config.toml
mlp_ratio = 2.67
head_dim = 64
drop_path = 0.05
kernel_size = 31
max_precond_dim = 512
epochs = 24.6
weight_decay = 0.07
Rows from expert 22 of block 3, named by matrix and row number. Rows with one number belong to one neuron. Each number is 128 + 32 x the weight over its row's rms, rounded and kept within 0 to 255. All counts start at 0. Numbers have three digits each.
# gate: expert gate (model.blocks.3.mlp.gate, 32x96x192), inputs 0-95
# up: expert up (model.blocks.3.mlp.up, 32x96x192), inputs 0-95
# down: expert down (model.blocks.3.mlp.down, 32x192x96, transposed), outputs 0-95
gate.42:143119106096129129135137129138129054125163116089149133153064141127094072134183130150153142126108110089133163102140095139101142121142095118122143121110099100118145134163205087188138109132190086100184116144114099142091150128106138136084130150190122128141169170165170160110165126123125091074
up.42:144106162138152105115065143135125147122164122193127104151177174135108127151091094104050141113112105166150122151125162147123105135125095096133071186112162094153100175102111072144090137093145127155100042145103165130140149093104070117115160110094119152150115148099140085161139126105119123218
down.42:100164113093105107154143105109162110150093096125151131182153126106166196116099134151144122107112095122123155138154141118065166090169133172143146105133081159154072068114123169100125136120065123116128159102139073149198138146125161148107105119153133085102112111122099090133119067092138121104
gate.43:153089132130147177130070099108132146121162085082084138121178132082127116131086128128109101098139116163161108155071133130099145133129121187150051150147139110139106085138111150091128138160132134131147060154132109150122120181131106047121135155133141112169165220140156173113157084142133136163
up.43:176082123144148179111080101129124166116166089085089120124168123087133123131085144142084098119130114155157100142075146147112162128117115172142045166148160120145103081135094130086125147158136145124132053152144106153138125190116113072116130156127136101168168215141155177122160074128130140173
down.43:106118133156122128123131115082090120095080096144056129099135156092175051131146112158122073143172155091136092169103168150118173198121164161153107126141165081136151123153088134147136159179133174115089087149130125134147082141148127113135162092110077129118124191138186155109097161181138088143
gate.44:140177116096182106180101103122160120086110152115111158206102139098156075132094119121144165117140102082090169118076105086133178153124113090180134186093158137074142190162126121124102142113153120111074104174106087168182118063125067139142177114165072167112115152099197099137109122105192114151
up.44:157086157149102136087162133132105155118071187136124137145118104177134137139131098137128153114084160134091127120143144070067071141080152142165109105160113084101123161091059161150105148117127113165117151141157179190151097137099091120178153094093066153141115129141118099150135127105164143103
down.44:154129153103127138080136140109092120142131123126074157086132062183067117159086172167165158136119171152100137128091098165185131165115124104118088128111122042088067146117110114065173086173193099150120115146076107092170143210114131076115154123141132155138192160138160133093148114170140112155
gate.45:136132118133164092116157112171070119137119126065139112111008034152176143162169149133154126178142152134068093179127206166187146182144072124065116124116103185132133112127160138110142141078157118121128117117110121135133142129118139163106109174145166096185139068164077121114111124136155095098
up.45:124197117174117111151150149176104120125161115060185117137085109091099148130144134140200153149133114074071073127130173129206149149097146093106168110145094164170155136135138132168123119083110154093190115110185103122144136098143166216098114174147106133148139128206152120159145112077116095072
down.45:148157124099167047116162129125058125088099132114100194121058086113096049128158080069098196080117149172169166121086118134101138101135121091131115131107131030091098139128115068134168127115131136150121123133122111135102155160116105107153121099128143237167127099112126187141103148172129217080
gate.46:066127148115150110181125124096211076111080142159052146073107143112163098128186112118150102157141142109131180138149084202121166144131200162135137119103133119172192158114150121149127160167180130121092169094148040139159133088135149130101125098151182099146181140131153122155135149172084080128
up.46:154114133125147104165134101119114169090143087122137145123172146074094136126100102091116142097127100133136168162118085123088060089111092138175104167125202129104112138124080143134049104109070150178191147199079099115171119142133047106158159148131147150175085165114096128124052133069132130167
down.46:086146120086143100155179123176140120188061099110151170160122094070136142153102091126184169135122143131143122150143111108122049146135160128135181103128131127135145122087115141082111134166151115148167147125132188091220117081103128135104153105187115185132129067136114109149130093145154106111
gate.47:116156101128198169180122146136087171123160092052130189144078131082057156162140174117109094111114149142098153099174136155167131138101079151031133125104185115193209113136149132117171138118101104130179104143144133119049153129147122133129100121167208081140106187106113118121146107142109165149
up.47:150114077082099100075127184093136103081083146170158103099141137116162131082131155124120087167119146141065091151094129118155122080147195143154146133142132151098085121115069133103165131144143136142132132116157123125119123166088180133121112096062068137161185118139146150113168118159079158054
down.47:102120128119112144058104089121146174109115088153103105175142051108157163155159181155119094117090117125162165176087142137109125090125099168155081094144142127080099140139132152054100118162070118151106113161125075131182086150189133097145122160164156124147138148112096141091126114154178110131
gate.48:163181071150077129086135168099095161085128117049185161135079102170110126096182131103133157142149152131088067206143109178179154192074101154073110154174118125107149146087138140145127184099154157088132153197123113120168112105111104124072129147137092116184091161152144161097114090117110150118
up.48:086089064145154133110193087148176122104135071055121151128081144077104177107205173143184125124150113095102101139176116098136168143108086124082126096150122143170163109138186168152154138147075121090173126166167136115135131140118172158131116175144184125128160088166121111117125179143129139131
down.48:154166150178140145127129141101084139163079134158084133089149073118123153107175147137074146114131124118165143124087135144127172124100103092124090108163123072111076100137070104136156132107161111142104076106074111107135120198079102143110084136138091137174071134092115192124156120149124162119
gate.49:087100115099186144103123116136159172122111091088179209136119130203119113146158191087181109098138113135091089137132152125120142131163174172166078130192097149110099141115093157145196157161058127114131147165139145165040083101127129131089101146160098157153128134176112194153163136086154100114
up.49:147132080140078178124050125171140085129171123110133078135094131055101147124083125142105059153138143129113106141109124146168114157096063113109124184098125111193103149096162185154117108136177186114137137148112124093112160153161149123099126168127223087141153109099147085149132125096129119161
down.49:188152102175148140095131111127073139132080127129096120183135094122158107107129149099107114118102119117132119101145129141146183128112078103104120199144109057120112147091103105128144108097121147157077064110119122126071153164132140078174112132084124123114098069102080101122115125162129183113
gate.50:118110145114134107167126167171128156093144118111180175098101168090084166142170065159080176165193176108098093136125142131132094136119116145130106196104137193120137156106100177123136127069080123106197137128158160131158147149083151168086134151119154100123096133142140081140098124028133095144
up.50:121076156150057120120115142081147069148117133104142203103162196109118146135096132096150107165087150222134132147131127118121101116155192136152121144203147125150128157073141105107110155129163114149136130165123160131110147139143104150120115078107122099099136075119085145105139149206091187143
down.50:126028151137141113120114097117126124085123184144088101105104134126117026103203100155117077146112150083113124116111149111128173061116139142127061124135153095122105192195131123125095187162122133118098074134145128166127174095101113098162177075078088166116122161156112129107128141124099105093
gate.51:183170101156128135111119150156158145186119128061131096133135118163102173124118189124118104123166187139082104137120160161116072115081113112092166118112102174180135100192122132133148124130121154129127144125124160060127136174129194117123139170157098103059146125096062078150100103134151121116
up.51:102064133085102087129141082188119118075109083168112120112137168091122115077123099128100136158158082075140145127132137101140163152177175141158109097139138097087118165110120108128132178124107089125126087158090121211148149079112074165162109128109171138194125165139207184114156169097153097127
down.51:135080172174098086088091160185123169084165177191126104113186137160108090144107079071082127122120079148076122117096093079152067117174114112160138176145171090123084199105144119064153197130144110173074131153140141165124184150152105092139151145102160179176132125085104154166168158093119128148
gate.52:100135173059166108131138116107146080130141139161114169128052120126127106118161145152142169166130175096170108148145109163131182107097147093167137159075136072127125128124138109092128121103229167137066177086123133187136149123167092156117103104122110190155143126168149170106196148129093099082
up.52:134109118143143174078092120123103162119144091124077189085159118148117119070119145126116135157102118115117107137104117135136115137113132173186135189143128132115087149127080158121175182110107121126087103184137127102093106160138114143083121128123131114144083124138088180118172152159091150165
down.52:114145161133104093139140148149118101127138124111195148176108136091104174174128134120084135131146177192128153153130152185136086134089120114142152140129140171164127102141103118133108116139104105099105108090092128094156151063117126167110150068126079073094104109129112089127140067103103189140
gate.53:120155132113177179129196105061121050096118132127136134103108064147122077147157199135160179118116147118132170078100157139139120091150125159196124127143125135125149099115161085105147144121159102109171173119064118052154080111107148138103143107158112087142100083183134076154051085093146103111
up.53:118149108143169176154148139037132137107111111100138179083118081190155077123154203134166161104111180139102150144110175107141101084155134171154128113135113157128127081103147133107159168138184133105146167121109140080123082115092174128099134137134119105122103088159101096123094027093148105118
down.53:175121146096149098134140142142082127113102167173142098127079110124128056141204058076167181088129154126146150171128138170127174138105151104113088107113163137123159162115117090077068143125159104155128153130102083095169160105134121107067185133125080154159023147090119167142138122151106138145
gate.54:174090084150042124105087110138102139129156125157072084117117140218101160120138154074129173101131113136150112148077165097103166165077123127084158095136077173131081180149173132112125118100075096207052118132100110122108169110097079109136129130120153109170124123117145094079121059143169136157
up.54:089108137129164109125143107115094152091136131063140159122104112131116115171154086194122099126098161087091171191163097111176093165114117112153153170076152102157162093123087105178075066191192094076159100107138158186189086226182066140144141094146106184170138197141157183086185213149123106090
down.54:164151144159093091192165127141137141109152142145097133123138178137160103129114113114103119161149088154094086138137161187060123144137113097079138180169167131193075112125071129132089136135077110125103118114126135166103153112072112114124114076105109055097102107113111118183105106153151182106
gate.55:092138117066132143165176120151150130140189084065129117155114176128040163164174136096095153122138078086109144108144169137168098181156125131128209093098148156138117148135161107060090142184137135058202113115109083088117136107110134185110114147168185138131177201113153125141115096044141149137
up.55:115127172180140098096100116118139099162079187146120159141127145127183079108085130141160093141109149152180134163139136126122214117059152083129086147156080058122103111125070114178144126109138114208045162130130174148162118124100143091111142092086102085097110100162079108121150134239124138093
down.55:110053130178100130099150084115148084096183122148185116144157129137101177077123188196113102158169103098130099086172154154137167129122150144090092157133185156205128100144156177167116125139077126087130062113129086153111138130110169139165068121069142062093137127112111129155144146094106130131
gate.56:146108151128143114176146124202151158138112070121096140154125174145057175147147123099068147154105119106119126093150136130105090100123098052113100161138103120130134180154079083115130131098115101117134126174126187168129135108074089163150108117120134087135156119156136119160100084068163160164
up.56:144096102120121148092106186062111123081143167136129089066084131068180066157128125108215071138146122114090106172118104131181158133098147201168140170147157132106123120123138106146120113156185158117109118112125097100128136109183164134134112131114126153135099119155128170118150136178094095089
down.56:123151158209076192117096119106168110109143128132120131143155135143185162094128182156142098103111108090120127171176085155130171115141150161128103108148133170164147069090116174142148155108106157107089142126122080138124122092199171114103109153137160097111154129154088119132166117128165100095
gate.57:101093111110066130131142157123159150147099166127111049121115134118147169086158154117135049119104114088148142133169146107185153134175150109151131167089095101123173148175125125100122114153138161079092129120178097129146158081099153107127100203133171140096171196130163170156217118126136110121
up.57:153119087117076123141128102172133111100155116108097188141102154060126128172161103145207098191179135115108134105155150151115160162121141091100128145145155199193156166060137153074106132174086179119132148091135122138139137072116125164124154109201114052091122222190063111166094119171123105152
down.57:122171153117124141175138092038093117112108111048179165147082110078145121144140121196135151096105128144140133141121111164089151107168140104121168125101139115106090086087127159143149056127114109136130103171110114144136128164097099107085121100131171170159129153175113097137169117156158178111
gate.58:168185112150127060131156120098181146151105108109112138081127102151134121089112151147138120129125106143110103137130104131113172174106156123130132206190118076165099105079096200117164104142188134157094212146137125194221103130112161180086120146103129100163099108165095209108100107158092107090
up.58:160130109173100105099099123156193146147085118116164141070137122168124137075163168099101119181150039173056074159154139100144158113152144108106127133158120095139141070082098149059160156110125108131060165165170149176114111127138167133102062172089150112187142050120140114156153101134165158096
down.58:161155143130132095164141129133210097170087089067168170112076167128066102125143114114097136089144193092107130148106147133125143164144188107143165096144052138139195080139104137119099106120159135111165125118174183164132109134134174193073117095146135151127152082157141135135138085078125149031
gate.59:195116111185142156125074084084183180117160057062132142116142167108172089115089150121157091119091142109130122134095171146132242143087111177166089152133124151134114138152085108140131150121078178119123107173123114133099080115131171108087140177127117087103118133127061152171125107077127114194
up.59:156085138186176159096112041087176118142138086076150172111163154140127122099109184155144065071109155148191115141129168135093171119167121162163098148095135136158123113182119167190126128123052145111175114173160126161113082156086165086106112143104104126092138086143099108124092160097099127167
down.59:150124111149157145118120079085142144138096109141047147127123134091128120148154164120122080133120104099169174120085143166172185129104125145180120111178221081139102136126137114164161117181135154159109042107153046157129111161177129091153157115109149097091161128146114166129168145163151096096
gate.60:105089111078089080134124154126115095149122097151061158174135161114154109172101141096117140145122120189145159135110143076079150139161105121100138071132103162062120186163190141097130116185156157188149104171202117150124115107127068124158152123150127155164136186122187138121135189082130115130
up.60:185155164181147128103113092149134126080138173125171105124110098153117112081195128148183149118091141058129086132148119169143132102119161110161125184111138105191124125105097132170115147089116096077084167087082119121116131100120182119116141126093096097078114121137107103109110067167140161123
down.60:073093158126101098145112133131197084113167135177127141111207204174156141109107127104111085231145099125096084137170070136140074167128120142147115119093134154192123198123139133133065136127166122136144147093174157116161144124128116136119158135128154115136105170117119146141162148105127127170
gate.61:109118202159100136139150139126078073111138110108118117155119155146122148129140172177143092112101102084132138135154078155179113115073063116110140144066100088158172160143145087138101028122162126084058092107069087104153152125110107157144146133141122124123122111114073115088084133134111162150
up.61:167183086100148109097121136129113181147140148132131168083120107143183147073110131096114145102143180152179144133079147141097111141161181144167110134154142194104073075133111130107155154106150107169177203174198161165125122148089131119098070136115106110149151108123132130107145111092145090084
down.61:217093136069117189096137146118150135149119082136135178151082129117126158140101137113129132134118176222151063096090116170144158166147110115145045105199118118185138157096101145070146177199121104177135111123187128113164126187104112075122148075113130087079119080150117125153108103180105150132
gate.62:170161166141097063197105105158080168097105159159083093140130116168111145089100111107057145096120106173154176103174132118144156113125120083105121115124082142106077160178087082147129103071104102186076096129188092156161133125102062133182092140089122138166153086075185162153162089110168134127
up.62:108111109124149190124142142137173072136142092116144168119115115044105120168191120148191116148162138081112086136082128156116135152124144133173141157121193150170177116110165153098119214176153158097144150132097143137098120134144151133097118086185132115121118185180092054120100175145114116170
down.62:118178089167148141160165092087137085118114087066115187106104142102173117065155175192142089105173154130168097114165151167109170157074141143130095099182122172169142072153138169166157134122137152119122105100155102091124100102164196153099077136101120083100144139151143175119154098142113108085
gate.63:061159224180098146114073129108114077093117135124112127150126132091121117170186184189086109183149152132117104143132132187201135085055131142120162071096149126179167080178105079164182102101116120098137080109153097163141146129103136133155096101158146106097173142198114099086147112131079151127
up.63:083140171169109159115061144096147088127138125105083155135130133096164090146189186117111094149156136128095132144120102179188145092071147183158185068106119127186119086139081095146197154087120150132131110132167098126110146137093125150101114118154163115107179124209098116066141100152070116125
down.63:083127152109122171081125146117105118122127169159097088084142140152062106182111139133114085200124075063116129139141133087183088153094134128084159129097158084092124190124122088122124126135217151076080140071159196139093114073144127146144150136120127196147142162086113165093165187104138112149
gate.64:115130094148162141137131185083130140154159132145160124097147059129157134089104175134106115141080116134111124146119165170139156128097101163079125104131180147129097061062081113134186040127111149088127064077101116110115114122139159146091162131080144165120105099110113120151173104098096142160
up.64:123169136155094092143070159130069102111214164122130109112151109161177115111102162211101157179120071143101121122146165124158096095101121144086148138125103147137135085151106126195165083134100134121118060112128136131149078138107141155186104106123070110162143063101099094094178107117070202198
down.64:075086172140077163103176173117138081123140143195119153072112107112160124106161135187106091137119151115187079136152158142223174129160156159132086098095153068089163153187091131136144107124119118135110058078095097084143132112152191143109111099113168167117129134088143153109163146176096139092
gate.65:193126064160115062129120129139101193156138131073117158157058130124172135111134109146145162193112131084068096113128157112130166132130078067086126146157085173094092134157130080121156165068124144133127137155180134111161174103130129164167098151146097061138145116205102154127112075091154119099
up.65:093150105107171153178189126110153093123144088106159203134105104166063140100197121117174126106145120113135080157161101079115140085138113091082212112122186189084157126107193198153159105168118167102117139171166142157105113115160163127063124131155142112072106076185144109142076174126120101140
down.65:121113102159130121126084198099072120139189131093129129101128185095145102105076108111105091154181097067052087118135105101125125181116121108088095180162182113178159130111170125166183159076177169102108146095096119129070173135178135124166130160122152103109141126124089143076156159106163181162
gate.66:106108108075140199168097109040141079135176130109138111147157137165143134179083143138188103141120132122136162169093168142133090112167194154094182130135161188099120112141171155100096131157122142097181120139124131162167091098083078084107122114161119078092113131095123099089095099129120112173
up.66:106132132107107176159140117037143058133143145090090104153138103148162184142134167110172068122151130125126140155123147142106122108132143140128202149097154132100057055105133087100069104159111190112144098143096094123203090117097094088156128109140106101115113138091116128066088086119155108104
down.66:136171138115148123155167090141128164121126099056155120146084115126151194164137101124117174133111131126166111151120120147152075127099104088137151089165125142115122104108077131099113099123093081125137163129176140114159099176053103154083080119118104092156127161145123122157150080136147176122
gate.67:163148126170165080102096140113199160139120134113126150138101142118156130130111139160185139081146155123106133183157116112117120098123092114123150116133100208142119132117155166129157153090147189115120214131159164085082085100141151141126120172122154126137147057191106100103088147013170101110
up.67:182129133114170122181115115125144120206093166114080128128178161108146121112098059107151129078119019125142178148131097061044094094097099110156198109109138086094098108128117178117099110134125158159163202186125119105125104122127090086128134160135161165092125071086135104128093131099144143124
down.67:071160059155123167122181152091155124124166096110109142124140167142142149081140181171144085156115150106183094102157178148148199111125152180142114115150161180177171068163126150151120139143088160105101122112187097087082156087131172157149106130084119060067133130115139140115164151121097138123
gate.68:126152136121118157148138146113137159137142149102130093141087145026083156168139126177133059197119171107109114079163221125136138159072076135101143055151124100155140145120103205204169124031110065125126108088132158143106135133113145161130143130116154094101132186153112095109144137124099114096
up.68:104122139116183148138094125123158102069141148083173121135108136121145142145163142186138065166109174128093099112163135162116155138096086143170089137149096170141143081173127148169163100073172101097142108106110138113104109144085154159093157181164119126129107193184056159119167118072185141118
down.68:145122116113127092156136122162077157137143175158133104109174156197097129095091074137085168126168088161087112107109079075113100111110107131153128193139130094122074133154113043109140122151091132153117139124080168115167126128127093123117146095083102139154080109098154125134092103123136176186
gate.69:144113152079064182078136104079129164169131079073159136187101126145123118147114205144115082139105099102142085124155126149183161210126110174126109081158089114151118083114118134172157142128149104075142061107154119141099104124155155168082151121173136097136165121164124127139176088187140108113
up.69:172132168096104151142097082097152192181157087064121174142175153133135101126070161117086120149127133115162129113120128127182137191133152141100080112101092076123137100069089164161164124156136121136121069152176082141124093139151101163073156135123125127162167139155141126115122127150165149121
down.69:082113098120116164116092150124185113091136118194130094077183136124150128114137113140168102167106088162169159150105099082121106121132148161128120105115149127115146060101153176089078101172112076168181190098176118173138077111141152148161095105121217120163116130084080144124092176092142107127
gate.70:214215182096173108125122124113103125086081131150127107114066074086099124126147110144207186160156145086094091152138118153111126132093160091158153150064094136066135136090084093146101109104170111128089118108102150158191131112113089152155168085150087146152138079145125108138154081172138083094
up.70:103105156109071124094100128106139133138143193110135112099111130147157085103086134175137142118128130137122093141190110058155148164107177094075102099118138144162146136165085111152105104120125047093092141064155138145130162096092145116076165090077086071099100064161092142119205152124143138114
down.70:161134135133118077117134072138090080122099167078118173105067120094113107111139166118145208118127175135184096088135127171108152110154094115099079160121137074112073060146107103180052113148122152099203102167156139132138127171093131105155107109105096136107109150204100110046144131131145131110
gate.71:132150111100151136166168107125106086114118073077144133109124071132094157095124180170052146151111153128141121146156170091155109114106143144065122154131102131154102096163120128100087095106088085124134070149153135139113162153158183124162093136100133062172188147118097152121106127130158136121
up.71:115148124070128133158139096143120073149158079083110141095118144113096152096151156114049128146095188132141121148150181164158117075131131206092144094152151178163150086201119156098120127106083106120137076198177090099078136168108189104114085135117155091151183142123144119152100084119151108145
down.71:161120061183134158143081127146120120131138155197124156097176109145163094105197079092172120126096068111139162130121098125126173124074071167156099156136186089119137114054167128103140107138135161226115182123113132129121098117087137118141119129095171103137072116095056134120112100144093121132
gate.72:144135140159092152079108083102166093145113138105129091122125089140158100089137188144171060087150075133154091161117126163159192161121140170145111112153102163125214098128110154086095095078142159115055086088156105189129117138129098110101113152095116148168110137145154164122197161166178141136
up.72:094160170119113147145139127115129089143130185109156135103145077178109106105130116081131119119107145175144139165089140123124114083117159145171087134129195126116170080119099120142142110045122158119171084149158174187137128130157132054104104135097079176165063121103129132170186115166109145126
down.72:125171140125142169099100145195195111117121128157090138114139086205110122168155124061179082155113128176151147113184218171185148148098194116146152128054114141141168152111164124125128122169128148132136153106180099124104122056122136121156121132159148127124160147164139137137151108116139050123
gate.73:100118131136129162097110110132119119088180134078119129159084149110117094130162158141136107198076126122100106138149157165193189082147101144105100100112159102137165103168165096137139140056150087048114071123137186151055135139078148117165147166103116090121105094151181058119114143150126151156
up.73:143112140140066055157116120134071134086112136167098088130136118121086172130125093120112185104135118140142154155138121119073083086116119114110126108169105092155120159141106088142085129123143149171105170102142079109149140203075074121191163085100087122161160175052130151051115131174156165077
down.73:113132101142135138155156093150107119124141123168105145163167083102148179106142146144126121150113127171173136182133163112095091096135153150113122114089098138142086132162165168120134118088143118147179110137162100100198103141095130074142136112156137142131164087101074153091087114151108084099
gate.74:124158136163182106155093166153171133159153070080113166094133161097137209117099155115144083111155191162096098105112154196119161167085118137125083099081095137192116091129091137166177128185083140128148082145136112134169131138173175135101119191093106066062102131161134132141131032150127159136
up.74:113134170164130114106066139116141138137167071092126116097155146125105187082109173176127073154162144156121110147155171171112116121134135165151077087083126152146132070127168149185119112149068096141176110108121116154163109113167138105107102185145155078058134145155138125117080065111114162181
down.74:085066140109100106132156110145125084098141139139119154125119197114094109118155142153136103210118156114093100088149187140132168082208181198134121130142157128150113115183093121104103167150097103057097068145138130187110140144119176065101136039093173105123152189142188132108104150161045131112
gate.75:153205151053109120175109135154110155127128103145169137138122148115039170142103097118106112100130150089122160121104117115120104138157171118152180068107165105127095068155149119121132130114062147148165051128113096166111078176139129190170125100186108156152155103063172178146106155087109132072
up.75:091146077146153181110126133123130127096175102093147105079111217097094116121161165130126131157190152086086081129161128184143140132147129129109136208189136130207161100144124134090144158057123120054133166099114178096061122099147126180159117171141166072141107149166164082143126106112120072157
down.75:099131122069129101134166094149128166113083124132127153126110095180077096177080082106077162119070165184165161150086097120131075119145119148106073119066166105083135180111140135107137128186099098124155097203121133171163190140131098101161128118147139138174193085143116103091109157176123144120
gate.76:110093117111121143145163107174145126179125079112114154171129196139058171129142097113090154093136177144166154108170127129114100119170115045108120127109154129123126154153159145067110104142102121101142174191165178133150179129159093143126108093098139130116124114117134097118067139079126150150
up.76:138172159153137118102107137104093112089131171171157085087121044131185094133114151157172100145118085089074113150129120111159149152099136187150126120131074124128119101101097102175142112123168125138116103060089073101143088126091178116095141174164119144133139136162114164152205121168136112104
down.76:160169126153094206058122167155102158154102084122103131121173084126165137114141135173198073130137119081109172139100119097163156144114186131157117099182143163114090102121103133170175148134102150151112129141167095148079076130144205088137154128156151104070179159183080147190119129114149049135
gate.77:142098087150173156093106081173167144082128091108120134094079102137167141115164085090213120196082108107103067141114146105142165165125127116131042113116134139136134211115144135089141154140105122150115135086166130193180142054126097147105123182108152086156119162167076160128203097137162114156
up.77:139090074157128118111148101174133137124137138118153182140090121093116141140183136145154122097115087111079095112134136100116143195139057139162060228160111119164152194116173191154173142173123184110136155166141122117100076128127147131118129194127154119104118141163090131098143149070086106164
down.77:171171172216132099115125126150115121173118149136127092169109139096145132124127161128068108070151168106160079182130141141122163152046058118104143139138092066157100145111061122163155101085142142183063120088097137077165093186141119124132149145105056149156103087066092141116121118160143134145
gate.78:142128123065121117078158117135140140133126094155098070203111079103166165150093144105150130124149173118152110172063203161105181111111187158108149048148065117120126130153095090090166183101075121147063145143137152112186181080121091099113148133139097146131147112103114169147102112157121061122
up.78:132146100100107164110151129141119132130153101153104048150121121108134152116103122079156115126116217064136095181106191108128151122096147189143210100155194165145169117178147112091176164081119161123114123134114136061103125091151170161161174143154141080082114120108099129162059127144077082141
down.78:105120156134144085099118145134158139150117096089176144104105147112102120095128108162115114136162057123123098136158201133125123161171128132122119107093108073194144079188120207133132121166098162105164146092177097183180118130134126112043097171104174124165121126103163117142200181148130153101
gate.79:133107139139163136133163155203126119106190034024132133065093101130093173109146157107092137181119131145141105144159142175144082132168146074068103126090105158130138106183136112094144115173103131084190112142142163173153116108119148142115095146161143096173165079157125120120156108159142114143
up.79:123104106203115138169091123181109141086128160081170113057132161115172109151159108083153133136137066159120147136131110118135087136094134137171101149083115114174111175070206147084117104150149184161141175134139127127058144140101108150150130168120188123147125179126068143164108087108117164159
down.79:143121148150146141148142086123146135118089218149118072147070131133169108101134113154104149152083122129113108150146114132168117112143173155125132169128128076156165100126062116102152098093114066125072111110097152140211190097089127066137169078108121100128130109109164115116153094188114171140
gate.80:172135184155145121114116150110129087137081118127131166102116122121149147129178172114150200166068190113143135123169144119133147128122136118163052120126127180145102122095078094107143072148114087113092126116071111142151075051123142132171111050112125103105035152147114075111118086107201072133
up.80:081089056138139127124099135126119175124190094121132093187150108131184106143055115116139093085142094107148099137040139122126106119160139157103197153108122051108117139099200178118106218172084159174169147165144127102057134140124139118169152144196156170151094116128153160139158176074119134140
down.80:108077151095137142103125108136136125148166089128143052141214175116169187199133178130132078222118107073130061077097163152180092081088167093094178096144160147120147170144138097197095141157107134117092079091162161126121118143051098170133124098121115067126186177143142169149131132141146136173
gate.81:145101078149060119093082099165176112133137155048137155090126142149181098131163086094119131108100109158099136109116130131176160114096094176096096158137096192123118159076112180124133204147112159115135168156160138146077173109162159153091095177106113090065087085169057118165145076107143125164
up.81:087068120078157134120207087113128055118136041129197133180090105152088142149108198186143116155156153124123114114140150105092125135184107096103146087129118179067122096112200118083109102142137140106175100130173120109107125127172128158152091135147200182133147149126192113089108162094131122078
down.81:150137167157137149159112148099136096171123188175102179071133107107156126093154132123117086158151155135103152094136097135150160132099139131080096141134161127168127152130069072132118098094189124120105149059070135123127150079098164081124153177093103086111088147115102104114172069136145157127
gate.82:095173117130137109153195087163091155122145106131127113142060076076096147155183147185183126137124127097093153123115148150167170152149077106104130111149117149089122137146142131107105125115115101130126144107112157121118118086162142143099116169173114123102117176182116136067135104100117071081
up.82:074164171148091112193141182120176118123142150203156173074179096144101130167109139138113135174138157127085124124099132109110100115173181173088180127141166093166127091131120159130145135122157143156132135083149152150110126153111150162126153105075131134151067141153111157176111158124073095128
down.82:163074129143110137147131113157142115085157129149100103154159156141115099193138107174129120105146091147143099115110061068124137119144127133155158177103153123119120156090186157160056160170118119158085131126167162157167135142138098115156193089148116138138121087171098139148112192098138120177
gate.83:132138113153111116209124112202152126133150098102110087086115131084177113137139069145173145096115152165129150169131109173173134120077126132170114107177110135137128163133112149098135157093167114130158183154130077138141074116146172153114147179144206158154148117160171140208186091173164095125
up.83:113161135119107183142124215120099110095157129132147165098153103041080134133108107175192171143175217134123113189111096130147112124121171142122114107085156080147204071112088122152058129061120147115176128195063122106128117119152148098127184132145122110121106120160131096079135128161155121173
down.83:142085130111109133118090079138179083108204135115154079163148134132134171136131139135152081138138116101143142152170119157070132090138091168141117121071142177167134146154216120117081143186086082035153135158165089111163117146104076073125124157162158125126143139183092127134136127094172092164
gate.84:084154112077103078169143142164120168111146124151081116152119161167086066135108084092121160105152080107117172110100129071094153074106130098183171128128127089133146146152161113127161126121105122146133144170169133079096130128223083138150120090183105149157103141129181107170166164130119099107
up.84:080126102096116098191118162143104134152136153159091177137121152181129074137131117117129136089174087121128153104098173072089150117108117138205158045111148076130154172153165168123180127123101159144138174179136120128092130116179148111185135095102151136125120145069147139136120148099105115124
down.84:036134148128177119086110151107123123182083098092145185142111110139107101126098169143115107138120165138137143130158155162196096195132210152096123096093075132122220120159121221138171117095183189111155082135084115125093129095156159145117119158116163169121147123139145145069189149157110131113
gate.85:135103141118095094133111179124105144092165108102177106160022122115118181183181122131161132167180138085074098131145100142143192176078056105085146169153119147161104143134170079111102152141151149064100132150142174150147126114078097178102173127141109125129145143189135175143092136102152094095
up.85:136070109166117116059124156141156084110112134110169128139091144163113157063120144163085098152119158121097047157169127132158131164109102105119054158161075141195207071171127154140154153106124165121096123137183180182102113081098127167080063183101148106180153092159163108128157107119124129120
down.85:164167153159169076151094101159105128134139105060100180121095088085076133164155134108081164078125155188161146137077117195113118165113095071102104145120105060095131113125104132136161124127113137185110088134113094151133122179141091110131098122175108175137152089173139103138156074167142161122
gate.86:126094075103141164115074130104128089120122143133097116192132106108118088161133136140205089096105110141149189089131079106098130165167126176187160085109156146098123172121192141073083164149136149173166184135083114105072101130146128087133156081129123160101119136109097133124130199117125094118
up.86:169111121150177136122110141114119220140149102115135149092097132131180123110130139161127103162154101105102087140101131172143167147088098116107053163198146141149100137105111122160168123108156146151073068154137135176125148152080153170113130136102105089151200141181123135163112057130089143170
down.86:154067132116093136165111098095127068120169154170105092119171196111154096135115124117163089167138102076122085098128122122148181134093124193123124149143163136138110151124116076185030168097117133109114105144124081119081142145125107057168179112118102120130070191139160145179139173117154142167